A small class-conditioned spectrogram diffusion model, trained from scratch: 22800 steps.
Rows from block 6 of a small class-conditioned spectrogram diffusion model, named by matrix and row number. Rows with one number belong to one neuron. Each number is 500 + 40 x the weight over its row's rms, rounded and kept within 0 to 999. All counts start at 0. Numbers have three digits each.
After each neuron's rows are labels from the 100 clips, of 14848 (inputs lightly noised), where the neuron reaches its highest value: "peak in band" is the frequency band that holds the peak; "lies over" is the class under the peak. Only what is clearly more common there than usual is listed. The data: strings of digits, spoken by a formant synthesiser in many voices.
# fc1: MLP up (model.blocks.6.mlp.fc1.weight, 512x128), inputs 64-127
# fc2: MLP down (model.blocks.6.mlp.fc2.weight, 128x512, transposed), outputs 64-127

fc1.253:554518498451449507477579453496497581534455489524503507473447433497458568545473478518481508509531562483465432464530477483599439508494537477563438522533451517441480501512508491526524497425448531
fc2.253:468507501474425523477444438494503423463545506496510485482568576476448544565526513538512477483522580481511566540433510499584437523486481505474531519589479492447499506526484489517495518551481433
peak in band: 250 to 500 Hz
lies over: silence

fc1.448:514545492543516519408516540521512530433524497497472474555555460517565483511476481428416528495481533539510523423551497458468493483535483517521449529505471548564493518536513555528532502508480560
fc2.448:511563514513495518393504542507547469553495524508541529571448546563544448516541480470582469471460510500557496565448535549449487499485490502482541553534516468556495504462545529508484500484462393
peak in band: 2000 to 4000 Hz
lies over: /aɪ/

fc1.391:488542546507522507516520512516554544444485495500590481469510552526476547481454552475488542495460459528488504499492512446559573541484519474492596546538449563549443491576520563469489530521520483
fc2.391:473435511501486536491468504467439541437462519455549481543505532466530482556437457545499520514537542530455483496475492418461451481495512504478556479451570545489589504586545439543466509530473445
peak in band: 250 to 500 Hz
lies over: /t/

fc1.60:495491458551509546484512457501496544492491593557576487533499519515441513522534485539421453454491533483503479471457454545440547487540546612515575505486482501528515518485577496478507530491545584
fc2.60:499541511563534473520471490495525486469478481358407498552445470474481520538415452552532516523538559505449505495465512489540544530460482442464494492525517503539545521481544506499462543504540447
peak in band: 4000 to 8000 Hz
lies over: /ɪ/

fc1.459:405548490515536527514502477532562522529480538494548504472555510503559543593496567476457479511464498481492503546478543507511485489492570500535535486550502578588497459620502532509487531505483458
fc2.459:571488497513560567569487480507526461486535528520445399446477488529504581582486444491517492478532492532448471494571491478492508547499439492472462531563490461528478485454427535526458561512494573
peak in band: 500 to 1000 Hz
lies over: /aɪ/

fc1.336:519482470552509521594485517526527551521573504527463492522448466460527543554462484526577499516490527541474492557486467511550548434477527516527499522498535541457578476489417550541550496532494491
fc2.336:477505514535506533597516499526533463472464488473538513468565510458532573543534508550451493462481531472500516420531559490551546531530501487472489548450525471443601477514575530513443505491494545
peak in band: 1000 to 2000 Hz; 500 to 1000 Hz
lies over: /aɪ/

fc1.197:446486599442487524472533449443456481514459497474511474464508503500513488387577544516367463501544506464484530448507497517446469571518487429451514497560525480563504535484477461469490467483506521
fc2.197:471528577549519545533531551531528494542494555519527491461503468533474463600568433500398474539445469496517534464511515549521503494554495525454504523517553486432509440504537532503495539508493547
peak in band: 1000 to 2000 Hz; 500 to 1000 Hz
lies over: /aɪ/

fc1.69:560490468514514543461485554441467446615485516507498494439506523534459487454476481480465512521492533507521520477511588496521464517555404462528441492516531519541511523454516556491448567518487485
fc2.69:480484531527501510470535550450494550360521494483502509477483476518482479470537504524517483495481540492537450483472450473537479503450546551454549515533546466543557504533525550517591555464521471
peak in band: 2000 to 4000 Hz; 1000 to 2000 Hz
lies over: /aɪ/

fc1.4:447552506478486497532525473521500458517538474497399482451556480491486463529538457479509511510517535340447496496568524532584448532490543576524557494464516506463540550513550515512565519507514477
fc2.4:494465515556476485524509500476521457523525493547457486540529532590489537473529534525483509515491463417440499572601529524461524582502501594519564506569493488525434511533547520485600491496505512
peak in band: 4000 to 8000 Hz
lies over: /t/; /k/

fc1.98:491531521550517482483479480451490386514533511490509458540561494468502527449455491537414539503493460515478503498529535445571551497569541514534417444481530495352489513527491559368488499515552497
fc2.98:497487543431512495500500528540525420502521508451497471478551457499519484527482513477414554496497562534507518526536536482451449499546527516524424532499496467617519505509459441609517492512471450
peak in band: 0 to 250 Hz
lies over: silence

fc1.220:492546538457521480445435446548500409455459456481431471493492453530488523495517426511476495492419455513475521500463495429447482430488530504616434536490471455499473481465528505470485520497528563
fc2.220:542446534551469531477478528479521390456413472508433474547503426529555529442515540498509521469582489486506500498476489420532483481493550493598479459478555495496497486429482490523489452448487541
peak in band: 0 to 250 Hz
lies over: silence

fc1.343:510461524441502520600490517413436500519522506517460596489477519469449565556483497555564494505578486496476470524467494508472507494484490492464462435519505478466520503461457539479526540540520469
fc2.343:522520516536519489418508525564589502523527522516461608561461531550527494457516483469568490472404519520541489539445517504496463473499476508462450556531491438562530514455547497500515485553494438
peak in band: 500 to 1000 Hz
lies over: /aɪ/

fc1.453:555536548489431503568498376483480511542429459534491495532570482489496510450505475501499511521515535483476529520520493476481502456460483512553505522499510451526557558493490546595552453520496528
fc2.453:548471537508563477472477631524524523536465444519523513501528482484511503505469531520456482460488466501463541529514479462565496462452447453559498489470512444481438485489437444412556548536501575
peak in band: 0 to 250 Hz
lies over: silence

fc1.255:416446469453447504488517529478511500454471482491538486444500469480449537504505529517535457499499491489473498442396472513468502531481566464519500444504435469508452422544473460467551564488550488
fc2.255:584465503439457533493494555506507467537514478510460536484496537514489535513495479484467511471495479504468513526610469484515511480499432484452525454542500498509433425452447491459428541528539540
peak in band: 500 to 1000 Hz; 250 to 500 Hz
lies over: /aɪ/

fc1.61:471471512482488437572542464427483491518474508486482521452537584467441461457502525581458542521564523469527534459511531522479494558502476513460551446509513434454504541373461442478464501495485493
fc2.61:511562482554516400472492523516478504518481523521517458482511565456515473540572532421437527557423495489501449493445494556554542479512468516447474500481559411492475485456451520519458495488535481
peak in band: 0 to 250 Hz
lies over: silence

fc1.492:560537498472463537475494570499530548530496488515599564523495452537470524525410546518493572502416489421503469573522455544530549549473506491505448479514471523430498493532507493493422578576416539
fc2.492:479476452508500556527505457530469545476576477450499524582533533462527507534431572567456506532584504501478525554450451499524491571496503421477469547404482478480503548575472482506476471505529569
peak in band: 0 to 250 Hz
lies over: silence

fc1.491:492476508434481521519525486497547529530509457452519514504470435517446408498449490500517492494530451428567501458469473547571502535486465607498404491574459474502479462465419485489461491453490487
fc2.491:557499476494502485493535480467423522563583504454526540475480495438516556518459451509502476440465542441608479433502478521467514516571482578497507516483500527481488507513447529473540478508527520
peak in band: 500 to 1000 Hz
lies over: /k/; /t/

fc1.81:479448482459518500595515536472468573484478501461509546496584491499495472508474538442510460524501496504561486496534540418626493486525514505520495558486480477511491552453493440512485502498529476
fc2.81:508509497484540511610454507453501427488502478497452433477404532466500461517516435495483522504510512601430524491443440551589542475462439525465482566500512481492521587511487466499493548512555570
peak in band: 0 to 250 Hz
lies over: /aɪ/

fc1.285:457473447486507459469532472519492510509503448416473428533485516505490489476489420520494477485469496560481496497427472532543461472506427566507561458500483546510484568490554500495556499466494477
fc2.285:485478460473491479485563531544505509524464529488467461493518508564517551504465471482511471504533501567478500506445430518435526526486426537502570528438501554492528389461456518509564476450523441
peak in band: 0 to 250 Hz
lies over: /s/

fc1.215:585481499537516513457525534503461501475594492405542524484443490520498524475500482420528479484433505543516540532456542515558466518531519506498502511487485568487485513475538502487508513447547450
fc2.215:450456489539488440458502540512484490474454517584442471527515519510501532500486493484405505462413509496544463423512474503585467488477448476490474542514455440497489519515496477505498511541553603
peak in band: 2000 to 4000 Hz
lies over: /aɪ/

fc1.191:523500503535506529589510422468493529530481487444557476496487526538429521511466467455459556504465529491550513542491509514505482475497497547482550473515512539506516447504506448483465558513516477
fc2.191:488463501497455453564514437475489474476556499534455512489516500571459483504553484486507397529460518537497518446478475495479493489528502498541458465527459484499506472491496441454549575510552522
peak in band: 2000 to 4000 Hz
lies over: /aɪ/

fc1.40:532474488599490473540523418521507466538534501507488539443494501480535546503553521503473498513528567522494538553510445501527482494493489460506574552436470499501531521540437475571484452542466517
fc2.40:467504503574495532549458438503532500466459492461468474450531517503549509540449430528518493516530539450525427428532529492531549474495495547494414559448490516519541520450538481571493515439487493
peak in band: 1000 to 2000 Hz; 500 to 1000 Hz
lies over: /aɪ/

fc1.179:479540519492475509483482481478513522468540486479444486550505438505469494466469486462428585552507493535520526540462492559456516534522479593507600540561527473509499520485466457465481498477477451
fc2.179:542510456501514410515437463512552456506480542465567462597519483555539603481528475523506416440548465535501441443518481450520546505491439505520514519609488529506434519467486455521558531501530420
peak in band: 2000 to 4000 Hz
lies over: /ɪ/

fc1.56:496529500568483464475465481474498502518418460501441485455591540445450548523570417442471507573506572516523484497518521534548489472479452551495470481496390505467481571475489502474481479447483434
fc2.56:517460469508502573484541445536498477506479513521439509523590492586544431513495440464494535444504468517536458497575549469477510473492499525476515514525470499552480425465544523505484543437540491
peak in band: 250 to 500 Hz
lies over: /t/; /k/

fc1.310:543543550486497506559521536522537522476522490557546521477487533497557674546486484512506496585524507533499507491414456452479499547524545470525487540372509497529533516501454517544540588574514476
fc2.310:535513450539520504489485481530524472499561506542483493496461457478521432521468480517509509414521479484551438482486572519457489456482459507459489539511551504491541481484553500572528512471481479
peak in band: 2000 to 4000 Hz
lies over: /aɪ/; /eɪ/

fc1.53:547583545508503510542541491551496511524525545505562571440520485475471422505523576493527493448535536513546494526506548531542536629511479450569495507577604524501499528560489550483534512470525543
fc2.53:488497487489479355477516463500495490446475523451474527503496546460503460482458682530519504484516547515433545494544501497496497516534544375485525510424574498477481508438534495493483500559474491
peak in band: 0 to 250 Hz
lies over: silence

fc1.423:546492498436497525556491541420431477473544506491471564493465504477458536536478494509515493519572474506501433501477510489471483466482460511470415403502513492461517502458487532481538537541496467
fc2.423:453498489459485502565496523441416520497468465485507414459525467436468490560496487520458499553589487489484547468509501516481512528509523485542553421486511531466498483544446505510448515433493549
peak in band: 500 to 1000 Hz
lies over: /aɪ/

fc1.386:566503487585522484486461458474503469560510495505489500468517539474465465473511554510484501535462500471379481538618475508450466494487497485469542512529477533493542535460403482520448413548479543
fc2.386:456516503539539463438481465529476571528498539540484499442522455493518402478483507417522479549528500486540487586478459550448469399489545552535502481540453497487460546544390536481458461511546489
peak in band: 500 to 1000 Hz; 250 to 500 Hz
lies over: /aɪ/

fc1.110:555479481491496514555517538494507469522522495506493583433491561487455520525510505545587520536567501493542466543497548488483505534521471503496497475481489435432506499479473471503516562552467473
fc2.110:482461562471461502517507499457481553497502519522530456441511459481429438517501496527436498498546475508485554450531464521449485496504575526553525447448493586427492484546504438474522543469443600
peak in band: 2000 to 4000 Hz
lies over: /aɪ/

fc1.80:533472536522475516476499492537489581493476507514496531467528528479436612524511498456504466486574465497459467546566499468511472488517526550589529516491454543485507510521511470532486474470438521
fc2.80:447486468555490508442484478507496404481532485469498466501464453494463640543491515440513533462571482496530528471461515513503485492497463510425444505520411452513555553484494493494499475510460494
peak in band: 0 to 250 Hz
lies over: /t/